Weights of a small image embedding model.
Training: cautious_adamw at rate 0.0021, 12500 steps, batches of 384, held-out accuracy 100%.
Rows from block 12, named by matrix and row number. Rows with one number belong to one attention dimension. Each number is 500 + 50 x the weight over its row's rms, rounded and kept within 0 to 999. All counts start at 0. Numbers have three digits each. After the name is the row's rms in percent of the matrix's.
# q: attention query, key and value (stacked) (model.blocks.12.attn.qkv.weight, 576x192, the q third), inputs 128-191
# k: attention query, key and value (stacked) (model.blocks.12.attn.qkv.weight, 576x192, the k third), inputs 128-191
q.48 108:501493419567481519532495519585484500493541488515490535528530553489483490531474516569470441498481428539518451437430530447473495549529474512522504495425401474533520495520548557576514571463494466
k.48 091:497487492472384591504468570479562382545481507512474550435471459558484511588467539379535548476566489532437553548448437425530492508451476489498508415502520553481459543519434456481532488612448478
q.49 107:516540539480431462492445590515429433556464455533465493498520474596520461507438523512490524581559507508462428473475524524445554428495409484430505541550538478466481466582519483476508458490556477
k.49 111:423548507394554458485481535485440521421474521436457525490498590442627593478532614569569596461446578542495544475486467493545489541487404561544438497519431436483571484463560520519390600602473464
q.50 092:501460543467508524506481440428511535435477590435575427499431470493416579551564471504513444452426568515486584547516521527503497553460597534497469387544583545506501530447470450486518421605420568
k.50 096:509443566518639438457497402534427572531619568486513454526470493531540426477517411536426408586453494425468479514540551463459481511537567377446595556491479439429436507556409531495512472422574463
q.51 118:507525525473465464491469537507449442560490455563487479526529436617554446513438506490473540609557526452452461473478490523474526439497412426439526547524527480445461508556462467466504469466547497
k.51 111:438560500386526481490474541495437522433485513437465521504481594458597610459531610531554567433447548574492523467478489488527493520472410568510438496532440461539577474454580525501417605584506480
q.52 124:504525496488444456535472606586422427567499436578467515527548500602555426510416527542471537575589484468474416468451505488434547447515353466439558579502468451460460487577493526501527505433553459
k.52 125:421561463401444518532484592472487450443448489457452560463488581470552616499525639498612587421481549588490531468455449482541492536456389598567415441530447503523568510441571493516419572647430483
q.53 105:513515531454428471506438504438451436546488485543510492510508462594538483536485472465489555556527553497451521468491475526500506426493498457438502495523586557469472517560490455478509423522497482
k.53 094:480500579387629429457480462516409570461546525460442471516503591481629542469531565563496514512425524501489481486532514501480484562510461489494513510510456429494542488484528533514442585538540476
q.54 087:504526470491512493444574583541518550539446444514407472445462530498495490435468544500539488521562473462525390510572560529511500489513424536526493613578422409477532416486591501408494568429599475
k.54 098:452572413552416491564535543461550455426375419515534547445562531422478504476499526531588554430548555529582548499465470561556548451491455603590421530512492500533553464486626520529460526538434533
q.55 120:508470536494554555491545413392588558434476538428509464455444477416436566490579485454533454456424524507511560541558502521586439559480635539587422438517526536528549518399510435473473518574446562
k.55 116:546428518617568476480530408516513570552541503529537449559540460500466371462468376525423433570515441386531462526563558530467517455567600424470571578463554510466458459574439518499560425338558533
q.56 114:543480585459483519495456477422533510504432479475484437472442421522420539499518479452537470532500540502466486525520524559534524511448556483512448448602585502496497503450502410407491465565478554
k.56 102:485464527500677403451527396506424595454551523454480459519515541428580473432511461588489471527429542446543509484527561517506483480573528460491526602489460402443549475564507555510454533451565470
q.57 089:464551545497521491464500513513400520485512524406528504452441551481563500494556607546527492369452510483556523531493503445424520475589482611454497548465523566489487406543500560586541433528533537
k.57 072:506557466517458496539496513486602483506501432584439513522569483542458454476481473547443542478537488492518472511555485634515497563523497461558512448497482508511545457385509439456550488441430530
q.58 094:499454509523563526481540416451594558444480595441540479500459474441419556493571425418529451513437518517484587536558490506536449573443638500566449424576537506545537548394485420459441512560454560
k.58 093:545438538563577459477506401526458533549551500525546442555506458521466391504500368511422405576489484425480463520560583492456509470528613424443572594472538470462425490575450547508537459366566499
q.59 065:471479501553456486525473438534455568438560565489553443609478481521499514524537378478453369499448462503488476524485487459478531592476549419472518456520541499544456555456419500514529528481480599
k.59 070:532472533495519550467505429548475496563595515479505505476402446606417438557538416417424450541514454490438511498525521386446485491480586445449580461542500474503413524508400500488558493445560437
q.60 129:497470506509562566476532406428578574427504552440519498465455505385451585490591479457525458417419499522535566541543496516562454563499642552572445432493517537546544513411515484499473514550436525
k.60 126:580440517604540491472525406521526534556549491554554449527516419530428376517470362492404410579532461416518478533540545518469508460549607418457576543467559510471436493567439501487582419358547527
q.61 079:490511553499550473452600517510551570522430519444426479462495479464463481379489498512550444567497485447503458557592533504504485517455492542564465567550471433498508408444542453411429587528578538
k.61 080:486512422610448507560542541492575508486388452528545505510580487445456450430449466542545531465538496469556529483467539600520511419510508548557467594486533530499497437504556484498517478437471563
q.62 103:486550423534448480480495573625415509534529458565462539507522577530562469483451538555461521454557427532528415484461519500438574470515405514437557552480416441490492474574527610540531514405570434
k.62 102:447587421471368559517491583476535395479438475484509578412495516494473583563508577461564561422536555573484561500446421480567507525420431589554418403543483506527519543453540481506464517630418457
q.63 114:510522485534516423478485526566462519567532497558493534535558475535601392430451385470428565622535484451525473501487435467481514466526463375407589548474552453462461538602411505473496514410569465
k.63 096:465544444420427567493503571466532476482430504479481550492500535490501622534510598463545517406485485580513504475493513462522497516428434614506418448575451459566535441436541489502509548576507532
q.64 098:430523505521446576427548656499492489536424498509472415492520460509500525499496520404520482489504449540527497466521537497522541507537416481459513629645480456510526444451486449467478464518576546
k.64 103:457490496633463481537527538509555595495489441532467536396548421480495334465518477524538530545483450491524420514523478488496466557602508493410505452440479542588481495567448542552484520507526478
q.65 104:462514509462508526531429424515472495427569485431506576509464592525519514502534574538495592505503517529444531444422460491476486521460547529544449303462433524488506455479478567542476542529330472
k.65 108:626485535433559489495483499528498454494547597528515402618467551541472587527448504521433433491530512492515564479496562531471544413399520482555533569573516417452540473416561454463569483458548515
q.66 116:483478518480537530521398439555492539437530473450502599485442568549500487473515534594510580526489482513438519446421478480486493522467535505530455289475451505501504436497464522533474522518349476
k.66 118:620502513451511487514513479529502446519562589543511404607464525562448568534454488503416425512534529491503549497507542501456562429377502486566553585569507400454507472436577480456582499455579485
q.67 069:439573461408445534509506445479438459531553482503440475530433534498531578512544569429461524443581532518498491467437427494504501501458489539565481536452472544498458492447549564459495625515438467
k.67 064:590490550460593490505469495493526549424443513489490474507559518527531476510485502548588531462476438508525509481473538607518473473548584489476479477540551489523553465424454431505540404492463567
q.68 076:476440503398431532464394467536489546577508515462462464526421548647535537565493460496490492470567478523425472484490585408502531497538475492437595455601503483434536442510465504452573466437466480
k.68 075:574522484570444514586518483464529520499539516585514516561481412501480483456526531516460522575533521398577517486523501581520539447462509500464438559482530495526524523493560486493577510463556459
q.69 094:503475535488517478560428390532463513479594459438532582529417623532517483513520575534468567478535514511443500471426477495477470478466560535516461345437463544481525478529514599486494538510346429
k.69 096:601476521403589522464474472508462445480537591510500441577465550541485631549460531517456480449497511504508603487490537559479520420432500493554504572593556446437551468390551437482549460486495514
q.70 095:517527459522489524439590602453520492537410534553472407484576377478472515511472423462535415503479463512565499513566561523513521488534457461477530666576531456530494502491527405489516471480640574
k.70 098:411510476604423482531514531488531564521479430483486561426536439454524376468547463475535538536491491503499418516504450431516469582573493489437500430396467549556446519600450560533456527517505478
q.71 084:500490474436505555489434482546548517463487467478478607486469560558474500488479541597522579543510526521407524474456488507486509509471517495516461331477424523517516425514473493519496547521368484
k.71 100:601516496465507478491513493527514443539576589559504415621464551542439553533454495518425428537536531489502521483511545475471577437394507481550552584529500405451477483469603501478578513436594480
q.72 084:569547485555553416536564474451552465459494503575544522494579461364454480435511502490502503546438559473570523509493459617509490486497528518552431512405544538583419553518536499555451522527527521
k.72 078:428480496371545517397462528538459446512485507393505526478494599493521576556494493457536484450469489581410525514484477418493452559498469485558511441492476510468483493507458498520426523555421526
q.73 099:394471523479448570473471567528458507509494471442444446545434533629541533526476560469456520468569470521478465427444530447533524501484448498466489558632449468462555454437475470408495466482522514
k.73 096:554468537636469464543517500481583610442504449593450468443532395498503381458518479558520535512504440417598455480502521571494519498573513501387492511537516523571509494516496519537555470438569505
q.74 109:612504476586546408496592485458541503545485553542546475502584430402420458513476388517493419522462544460596525594561535540482490468512527495486528533471557507521507528536567469508504451491637510
k.74 091:352507512437467554474462477535407459550498494380537536469469500469573527485580505405491499494455526527393505506479398369537461588526425482512505480418516520447415533565408530483433486568432509
q.75 083:524513504508504441571465355481492457491592475463533595542492593476494448490512549524477554493535582518486500473443454502444490468466577531563456385370511554507513500537533613507506552518382438
k.75 093:560480519361574520442467493526458438497513583462520463591462574539486644558453516496475483444499520516476588470483551504509507444429497506569501549570540449416533474429526424469518472485469517
q.76 083:544514480527522472501603563446535476505448528576529425489538388435524521522515450430507437507452537475536513561540487523569473519485485447541497659482529535553460627469507459505487495504648573
k.76 088:379489484496497513450479521463484509488422408445495569392548530425563468482522516492580542463473473550463435518474479480511474561588518548486482418440478591545487505575453529528404511533415542
q.77 108:414507539473470577508410488528417515468538411429456531492407559569540500461533629476506580476551443526451481398444457475501506519478501504507451469499457526470511456458441545486461540509377472
k.77 091:649474500540532468512537537485572545444497521596455452522534474561452504542423506561505502456495478497611521489530587626457504461496559500453530515614483467558583466413568459516590492468556485
q.78 079:492533491518450486511592563461494463535459556542496405496509422485503559550498420390506417432476434502549489495543542509508475512524474520492536720541550486535494567469512474465546511465596532
k.78 094:421493472593485496525514511482532568478438425461495595389541480447542382453529482492574579494502470519536441526489466511515442554619524519425476423426490583561519493547417535539421498510450502
q.79 109:401483551485501579489379513544457509473492419464438501507433562605548482458508608514492582522571468514424462422450456460525527533474465471491489491534434483441504443457439502467471496482411501
k.79 091:612482507563486460521533517487564520433525502616474463518504446535430494510435467542458489509519494484596518468516556597478526435437549486473467542636495457560581488447586493479589525451581441
q.80 101:525503398499469469457611529456560471535501565562506430516562423443458554581455386461477421476462505495546524558530532534507486486525512516499554520519547495567501552530578482517548497524615507
k.80 084:380538511481508552511476493546484529534431491445546523468530501467587435449615530483542517585506496486433440531504415421519495552550444493481508460353505523474401512551375500475400476524485556
q.81 083:496443579435460501449407524568514637516517503507444511528482542587492542503452451528472525507537423511443458548542566421463525485507492484393564424608503440455537472498507508446515419440534415
k.81 073:475529492580418530561517502465474515491546461567458510473493418516510482436548578459442564577514518455537514509533437588510512484528413475439457563459510539528482520500498499511554518501544455
q.82 103:523456517517521446546438370531451558480616477447523580504423586502509489521508505587461534462488499462479530520458475470472439485491563502496486306421501534462545520533473574478509516512405405
k.82 107:555488543389539533478470455507443435483526582487540452566483552559513645533473519485465461444503539497488593493486515539508544460418479509566493570576542447427517481377531434458550456500497510
q.83 108:451524537543514602480469535510468493454441400440461510471455508503508465440521606486543567521525463539489504419464470493552501514489488499526409585558421492498511424446457445484413488520428523
k.83 092:534445508586491443495546538515580592470511474525429484421537459516448446522463440510508498472488460537555465502537535499466465525545532477425541472558492466577533476529524551536568512469538454
q.84 074:424550460428477634411558590451554491501425544512476418448535452505520586522507435460529478498439458508522523539543522483559522541536437489467512557597512493544465505463496374512532486550584563
k.84 071:463555469631465453562518523507532585549483452547489517485560446451526332454546491520501520588510481462513384516536464484485528517566509465430536444392482531543455494584454550540475534491580472
q.85 103:495468527508532504512407405549464566452567467421504576497422589531509491467513530593480571476476479482457517474436478492486468486469547518490465257473480506469539456514476529488495506514380433
k.85 110:595482527435525507501498473530485447511565598514511407580471521564483596535458513495436439480506528486506572499510537527480547457386468478552526575584513427440505474395559466450593470479562482
q.86 105:597484495514543441489537492514537534522504549540545533479554484414464499530513407539506452505412488456499539568552519485418473467545525484448570400415593512524495544563503507564548465544552450
k.86 092:418525500436510562518479478481415434558522521435571531547482555511548576484541541467468469527477584484414531525511437459521515503462447473577483521422501515429457515462498481476450526550485477
q.87 091:517531421500537486505626513414556390481462555538557466485553442408505495517508450472524460503467593493589533527502460585531505526473506495576478575450527542584463552502532474536498566518533565
k.87 077:464518501431526479448477499537507484538441496426509534500517579450522497557474478532557480464512474521431454511458539393509519531498551530539518430463477489484475489574452523515411489488444583
q.88 099:431524441364444623487451510500493456496514435513432526503419523544549560515533578484481576501569520479401482541513460491544527558453470525519473471500436537503466524513483526502499569517373545
k.88 083:642500522456595447478500503475527487471496537579478462574526589503497515508411537612514479510531493515579466483477601612480550416458603511539494543533508475512584478455622438488517518435529518
q.89 109:556509516546512446502580547445542486539451528569533437502586417434475474479481438449502405518521541472587461553578539561525539480521474493482516677505533488528487541506565454470498451434669565
k.89 112:351495481509475518470482529473476514498467413455477589403503480441547465500545520461565563469462488520461470508485457481543424579607476516447464421424484595536487546589432546528423500560407506
q.90 078:478469545497448526555419420516441525556581481441469553547426578574517453466500590504448525476605540473447473492453511500465543487481509524494472428534468487416557418502497550419534521453419454
k.90 075:639460552420527507514484475520484463476567594547509450615506504592493583494464548479450488474497494488508564462493533555460541451442478512517507588575577445473532500398536436472615446473519504
q.91 063:487567405506519547518609486493466455486551525536478475456451507457519546553529536422497524409512519540567532465480429527480465524499502540591452559391461522519498517435529552506489643544462504
k.91 062:550510538485586481487458492487529548455390491464514495450567476520534460524502457518604489452441453535484503513466540535480490526561563508494516403528534507506521463467431441523458417508452570
q.92 101:487450561487515517508384458583462567472528455420483573500421611586515484470485567590505565490523445494434474434452510439463508495482522518484502342517442475429532416519467546471508492493382437
k.92 097:611485508519489483546542471512499473481578574550506427582470485571447527497475482493424460527529545474552572484531525554452529445410488490524513565593519429463536477400574497459603502463579454
q.93 107:568481506491560455545431358518501548459568499488528588484462559486492485512504491612500538507471524452474520529490488512463433494467595498535472326375512547504492538529486574528515541502394434
k.93 109:534504509381524519465477468500443404504535573474532451602468572534509660545468517484451462458514561519474582505487515498506545455399485500604506556560511445419507504432551470449520482511494505
q.94 108:551469525502532455513432376548480570478553486447506572475451579491474473464488510613494556498459490457468516508464486493454468486482561511499479263420519533488525465530494542499491508530396416
k.94 113:549487524394512511483490480501456417514555580490521435584475543568494633540465502476433446469517548508476591493508514492501554462378463487575525561570516423417503487416542469443565471505531483
q.95 090:475465529469515538513393461563509543472517455458479600498439569578505469460474574598509594538522485501413485462445498482495524510463511522496468321500446492457511414505468511510496510513365475
k.95 099:618495510460493486511522487515516452515585579564503403592457490557434554526457486503410436524533540481522550478517542497470563437383479471552527589568506414463503479431592498469589510457594472
q.96 074:499428551435487542455385545582519604504468468497467527515462557631497523496444481557504541504507408500418469510563557420486537493500467456404558427589459447438540422511428470460527434455472467
k.96 073:524515478595420486569546495483494479515569509574481502543461447518456473465501514481406498585532549456560497499514473556495544464452471493496469562505494464519502528513562532490554544475577412
q.97 108:492460555527509461528410387557461554472569475406512569507464601524505458459498547594481573496504491501475508450411473480467491489482547524492479277471483497464533423509486555497482506520389411
k.97 110:600483535439508513511505476517484452503560601526517418586476506578478605530463502477423440472506525474494598491505526514479551453393468474535524574593516421437508486392548444443596460480558497
q.98 098:434527501506454514496554547426477444520525528551508418557538443511553543535544509353457461459559516531511482491517480494539518534517447484525537703556508484489462572468479516492539491465584558
k.98 107:455510520553504508510499524482522579439408424485496571398549461447550405480524508518581576489472437494531437503477492539523438523616529526422446429468508583576526503537423482545416496522443550
q.99 089:571454486439489453535497481539502575468535547529504574494509539511486537591453422595475504492461501446454524605560529465451481480533510522407562333442510518478531541551515545509575448512522433
k.99 088:500533523476492511499484471482418425541545518469561471566474532488516560462502523482476462556513587493492564482509443526515532457434469479593485577495497463398474514431549506459488531505494461
q.100 100:534508548582510423496596487445508518541517507554522437519569433416476474474516461433472421507497517475610469562562522538515508480520496496492514622501545500503495576502551480476492446471653512
k.100 108:376486508474529547470477522460459523471440438439485580403522488468572507501567541467574560428441470536447512519490439494545428589600459511473470433455510582513498530513403481528424474595398539
q.101 092:415538523476484628494470582488494467431417424464454482474443491545541513464513579473565565475513437557492523422448468492560528511487463521560435569575418486527462465428451424494445506523411577
k.101 084:530502470597499401512524548527579593479458489558413480418575460481438392537449450539538513521526459507568433516529571505460488492544561475421556457524465494563543464564533559539544541479554457
q.102 080:484450577471495548446421610575497621510434508492462445498453489593517533474470474536486498533521416501465451518542569469496555521472445470412531513651467427451524453473472422431521411441575524
k.102 084:464516474661387479557543510479511535500530443576451516456510394465492402447539484470471529574521504471541444512525458539475526519529470491437480515472495528565469521538507564506542533487573446
q.103 082:556459503522500499508444409562500535510535492419512596498450579525444443479476503574518534498495503495479496457438535494456477473491551531478461296489477491485578382538509509497488521495416449
k.103 097:571484492431507516505500481534477437539591602498535438606466526547473596546473501480430439502516552490471564484513510470483562458398469474559541585537515401425483489424563499464591488469554464
q.104 094:623454489523523426499510403525497563534547531492529571482493539445465477513478431559495476480438471460515536568539532497425427427511584498430497328403558512478542488568533537501518499523509409
k.104 100:485497507411518542494467482493410422537566559440558507580488553550523628501501524465461445483490582486432586506510474463530529501414433503590501554477543459405472515433536490457530479534489481
q.105 064:548429516478534495481451531538565535497455472493507575522523523505465459494492485604512553606489536455433499581548545491509521477487511504444496362500501514492489514569484473516507441501468501
k.105 072:507543478449467501463510502490483427554586567524510470585428556494474579510489532503425447532536566498493547481504493487513538482407471494572519596507487464476452524498621515478524552485547457
q.106 107:443514465428486531518430468522489469442529512467490570480470563570514524533527532548511580503496520528418513458428451469489512535477523518557500364470460534495470462490483544544524548550342455
k.106 112:636535511475533471518501487540523446515535583549521406619468544550454531517453477541434432544558523481524530478494560500458560407395544490581529580537498413468512477455585479467548501434577498
q.107 102:467476512462533540507404467542461552427525463457481569484451577550539532497530540578496582522460468515405542464467457443474454531487538500500499286478453493469532465498434547552491517550347432
k.107 111:617509543466510480527514472527501452495537573542517403586473524568454552512461489523437420519525515502523535493505541536450564433398509486566529577581498417467516465429592471469572507457587482
q.108 083:492555403518533478547594473455518419451526461552520537488476470410501499516528528493473536497471585456523578529479412578544442532485508503593436535362477568564456601496502541558456584551461526
k.108 081:482493527375594499417462492492497445467460511427531470464521608472533559523465504509553480428480492557464495509457520474513470519490556500581492478540497515466514500482482461519433501517433565
q.109 086:522460560497478530478379486572459572525503478430480548520468586580467495471446499563502525487547411533420453465475574430416531453531506507433538397560497424417579372520480501458522464474444446
k.109 085:558484494568457498572531479518489497521593534566498477583460450556455502496513507484422477554535536440550543482534499516492530449428450470480500566527513447492496486466559509476593491474577437
q.110 091:458464511432510559514396466542493518480523470452464567494403564611532523510478544587512582493520489489403510484450524476510517515463522521509472379520446520467516438504458503478538524506359497
k.110 095:638513498507490471525521463520534460512576595573509414590472507541433517519444476526434452544556520459561526472497538518471565401403524499515519577571509426475529473458598521479582512428580472
q.111 088:584483507485520441559461396516479531482568530529550614487503550445491496507530483532504522486442517472466526536510471501431440476508577517509506347344550559509478535551500567550523527523412443
k.111 099:511520506391549519463488485507433412517522545465552497589453586538504635522476541502468455480503574521457579515497517519508527480412497509631486544540506468418510492439545450474484499524473505
q.112 111:528496478524487483478565587457534475551406545578507432485583414473491504507482442442528425513515522500544478522572522517523525512524441468513545735521525475532460536491521449511526461443628574
k.112 114:376514456564439495505512532474516525516450385474494584408505468443512410485546490487558556521495495522478418512495466464516440570594494508450481435408466572559478524612454560536415546546440495
q.113 094:552475500496524511499415450556532553475483487458505590450489581524447468486473529624537546525467489503464509462444511500451510502486545520507485279460463515495528411538496501534483501508389452
k.113 107:570510491449500490507510492525486433555585589520519422610467529548444580526475491485413419521524551504473554486517519472464569450386479475576553574534507407436479487446577520467584507475567467
q.114 096:521543442498491464512620515417573425495460551565552440503583414412476519508500447461504443527492601506585505560525503578552508517479507491568475607468547528588444560473570466515484536500604564
k.114 084:388533475444506503443453529512488505530439454429491575445519542449545479528517497498555513501497461533408446513466511391532492540553508511500504424414485539499447510596416521530410508511425550
q.115 093:585478474516533423545523347490491527505587495501537606501484538430471481519473469539473502482457527449514540569508477507458415444494597520502488381336527538478530553563530575514526538511469404
k.115 101:513491529359545533469464469497409397512509569434551488576474586544521652525496531476474477445480548521451575488479510493517512476425469518584502529545534466402499499427507446471499457520456525
q.116 082:494503501501465487570494382482428446522603477419531546539469587511518462486535578452465533446539577514478517450422412469450495494523530501558502406400503560441548461511505612500502555524351445
k.116 083:607474545384576516478471487515491439481506597483533442587469547558467634557462508526480467441489485498481573478470561526493521416434508533549504562604535439442546463387506404478547435489484555
q.117 097:529517430484522483429591566475570458468437503587509441491530381416465556535448403488492453527455511507545521571543506552556495499482497497499510547499525505563470612522526445527486489530597545
k.117 082:361528482514496502448487500499507532523409416455498526428535536434553460469561480512558517562509479495438411498505460429550484574546485489509496444403440537517422525600418554527375504495464528
q.118 082:535412525525553445490506561564570561513479577518532496513507491540498514536469398541481479518434473494461538565554564459502473539496513424413579464608514459509517556517479479491568409446605490
k.118 074:353552466534393551547491491464430492521493441494525523449481478450558513419583543445485543569527571466516451545528368501515524520513389540515455535411471559504432542528494525498404536536502481
q.119 078:510535517438489496505398465530432516488504435485473542506400549558514490469529640516497539505586505514440444454459513507501505523451530550527449511420419532480504463434505593486467567477381479
k.119 063:603461498451566466474479495489548507416522493535443475505488510561463490571439485535524530408507469567551566498498609588465492492515578501502507515603500472524583472444530511519592497458437527
q.120 104:604493501498546461512431415507535537480512495511534587453501521461464464477517475619523515538445524463458522541507489541453469491499562499510492331347535578515491489548503532570497522534417459
k.120 107:517515490382513532468496477496451387547535562477533467608459575538480639542478519471427445501529575525448569498509503464508529479374475491610525553521502439415492511456558486459517502524494482
q.121 092:390519484482469548459562643482489462506453528532459406506530445522541552533496508389503469473545485562533493481523497470545536537518416477488529683616480452506488518447483458496507461502564549
k.121 100:491511493634486474536519516505560607465449432532453540398534439464496349454521481549556550525486430486547412505490494528493457524609545509415486441465470562596498497556457517555457524481503516
q.122 112:585469441513517407506571447496540520533571572569517500512530483465472511579482401537460436489453524438512532611565524490462450490523521486455572423434566530510515585578533557531573499495574447
k.122 097:447546504401535560484458434460413417529505506426575510550473562504573596460536567459501489503477560502433525495448420477546502498483468502584458522422520507418447513449472453475431498552452527
q.123 076:535469537512493436561466343502473520514594520459543565523495609508488443457527533548460539475529578462488491487426481499461505498480556515519469336452531529461547440527548564502551521463420416
k.123 092:570478533390537532491464481526453438499550593490538447613468535571501641530482525480449433463505534486474584487494522495510560447405476498561518576562541444418511495414530438453548464491506527
q.124 084:447487532479491581438496650539492561519418497486451413486478468556526551500503474480501483503490405479496481517519558479530536528513405500432529590654472434477525461468478401448491436478582546
k.124 096:474512485649420466558532505467542578505495426551466510417540408465504347451534468507520524559509479466550419515518466500483508544574492494409497481462481540576477516565490580529507523506548452
q.125 108:501523476516460507491584590461504445562433528552493413510548408483497517527487458392516424485509496508545479524558535510518533502530446501490536764548532480506477534498532445485537481473631551
k.125 112:414500468592477496521507520472527565493453407484490585414527464437514375458541488506578574526485473504506425511486467491513444547611520515436459425419495590568499523593445530546422519517463503
q.126 084:536473506493513487496446427542524562458537462463521605480516586492471471487492526628502584521458526478477520507470489502454489476494544503493469254444474541491536421533505518548493487534399421
k.126 101:558511522434511503490485494519469439542577583516521428614462526553471614541482511493429413514513555507462575484509505484487551466380467472575542584542499398415479494438561485452575507492545488
q.127 072:484551468547557510522584558487541442437453470541537494460487447424523502488543577528533540543491505474556541514495428556547483599434477504598407604403440512563424576443477488544444547545517530
k.127 072:465499509465534462434493479480526526453429465472484462407543541473511468517470439483535489436478467594477441521477545471476485538538550524519524443535465532524518503526465518513426510502439545
q.128 100:497456509476528459499531445414564416485584499509542501531563534416493466487546530407487538503538570529587555508506476502590515504500485563525499552472557546539534530477519492553512444495473529
k.128 109:510614503437452526448371470500516483549447412562499524446511494533427530492497533550549510574551420562423400453496511511535543478495533514547464405499500519515435474506525450483426490421493532
q.129 095:466505481492559499415479387409502481571598503548493525579584459484515476491515522419419502535519503529486504455471447579552486530516570408496523412478558532477460542494399515581441479492461589
k.129 094:572577502527530545430450437500549564444513486549537497532547503466430524465542539546504505557540508542542516490502476561535576500482569539627461370517486448486495440381547501560466544445458520
q.130 078:603526505576488518489541490481560579449479455563520451482505433447372486511471464563457428579455532423530567543546521577463551427468524444542528416479529544438522530414522444520539527564540451
k.130 069:441423459517569431419549432555540574418533519515500493456500569513548438446535393490478584573586529474553469585640500494519521563463540531493503527507508538464428442489449551516455386426544470
q.131 096:468509433454550497488564368446598423475546534515535543458592528482499437464486473474525570564522522553584587483483411517483499473494598523555488396429532510533458459473443485566469491526446498
k.131 109:515545489520519490463434427528484522546502509424560500601460490490473516482522491559427462551519525436470501549518471483492526490472497504570497480413499483418430511483497543520477534452473485
q.132 108:493494535505428506497432661536439500521433438467469428511378461484499551508532536434511449442514483509427418514509547506544492544482415477481488641584496512490534550494567497395532502492508498
k.132 128:512510506440456543509530588479495467504472459558408528386562519522509507517475521464594540466457412597493463436479545494515471467563526507410503498556518542590543455556521427466518466548533520
q.133 104:482509436426494520456562434434570431452511515513503492463536537422475470420503496437524573574567537554567572502495403574491512503477558520545482447434544517566450492465474495510449506535440449
k.133 108:534571497488501517442413447529492527565494482439524527556506507508462539493523509568481479552491455478423467517512493454530516484516522525542485462426521524450393487520481495507483496459478509
q.134 099:488530502473430543496453664576382535528382453449428442484383491526502576500511529506525457456481439538404401514489524512458483553484426481472523573569462496501477502516537514379507517521511442
k.134 112:496446522496503513530620595506474497497505505502419503475526512503568509526487508470523493427413476518534544480485539469486453484557496483379536573509533516556548485579500478507566484603520504
q.135 105:544482532524556495429411559538416602554493455525461477542467461450479556574476558520442440463443473441467433526519564538521515522533419437396521514507510559444510519557505529530517498476530513
k.135 100:536428529505496529496562537462541524422487475579433482432537503524529510486469514428554510466529467600537473443480517534519504527473542487482493485613514507580544468466512460507523464510484545
q.136 087:462497518417481493443447610565409532520419476513405467496439522543480533510499548532525508483473438544418407494481492554422504583499473449449528489500450524501446475538506570461470529496496431
k.136 088:532450525510543549507642567499498517502510518442441520576504503478587524516503517478474483418397489492518563507478550441498435501549508457435548593467524509537536489573494492520571523592487508
q.137 121:478497503490501525425454427429504503595591465533486495579545426475507519518505536398406485482469486518463449454470476551599481536503530418499493457502541567472484560496439502547454468506461600
k.137 107:569546510495525548433464485494554546420463464588482494482587514496416538485497535543546507552551471594534479455495498584534559512471588547598463338556495458543538409388567484549453522449477524
q.138 097:517509534536473526504439624586380587541421477487460485505442479531509556552503530547504422433466444477431390530520570487464517541525418470439520556546466501451507486528535549450521509472538513
k.138 112:490417525510507491542601581481498495437510513523444476459507515513555483514483495439521501432468497529557532478491513494474462515518495479413530558562510502557572488515500486494561466563521496
q.139 086:547480539598511497558511411440546497526621523504572489550477419448538549553507469458419436489484554408541567501516575474593491414492482491530473558523533462467614580477518448499540468481563588
k.139 092:478537497483435484513391468467533469473469448598517515364513503519462471493488506505567569542608475534509395469502469577504566504476518562528423392579486516544497527428536460465422465423514510
q.140 117:491503556491472526464420592519400567552457450497447462540433435485515578535524545480460437448483453497401396499505556534524494538519439437445502559570516532468482539521515514433485504485505532
k.140 123:534446522491503531504580567478519514447496485563412498412550519521534518518487519449558521445467463584551521448481529514513493502529521510437503508588507494585576452491532466508544458546504520
q.141 088:537468520514539452402445574531437581484493436504477472552417507417485525517497561547462537494432468453503476508523553539517484486494418452418463534498466567496541504557532519525433509539498422
k.141 088:557434556471513548488554545462586506468462479571430538476535493558526515480484553466548523476508412580496473421453550488561493504485540466485491503571531532573518473504473421489554438502512581
q.142 084:564476551588552510463505562550447636524455494513458459497457472464491550582480507586461412459422454415475470561537602463461524478511438441405538528512483471414535495522508525473559509481573512
k.142 085:474373541500490483543580548488526511418502510519448487477476492525574487494470471439474532425502519514541512485505508526516464559486505482417511563553516514548550507498476492485562472552494483
q.143 096:472547495434429523545522597563448488469341516430496455410412532564525523463495454554607500497496469531406495540492484469406466508474495536512477548530448456515447477513523512346509577540512422
k.143 102:468430492520511466547582558529439476542551558383505504547469515505588489523492479474449483429423551434490586549502520415461435470535442479413558629453529515455501546592461518488595484618513470
q.144 115:439546444448500524492561469497513461481437538498498519410573549517488420448487477517573555560545488572534516507473393513396502521517602538529504358409512524541393430507434506526439529549459458
k.144 117:506465513525562495484531492551464528534552576373540477650438500487513507508537484522412430484460563409478585588506480450474476518485476472512547582431509480396458520518448546534556524541485466
q.145 132:466549452433479537549571500519537450469409546438519494406494539582504447423485436539599561555538488538479536498479429457429493497490556526559475446484471453554425458489481473438489551547501455
k.145 123:472469497533538474528537504528452472553541582385558483607438504481533500521526477502415451474451588403488582592511489434451458478514463468473552602422505497415469530556445543499549520567500459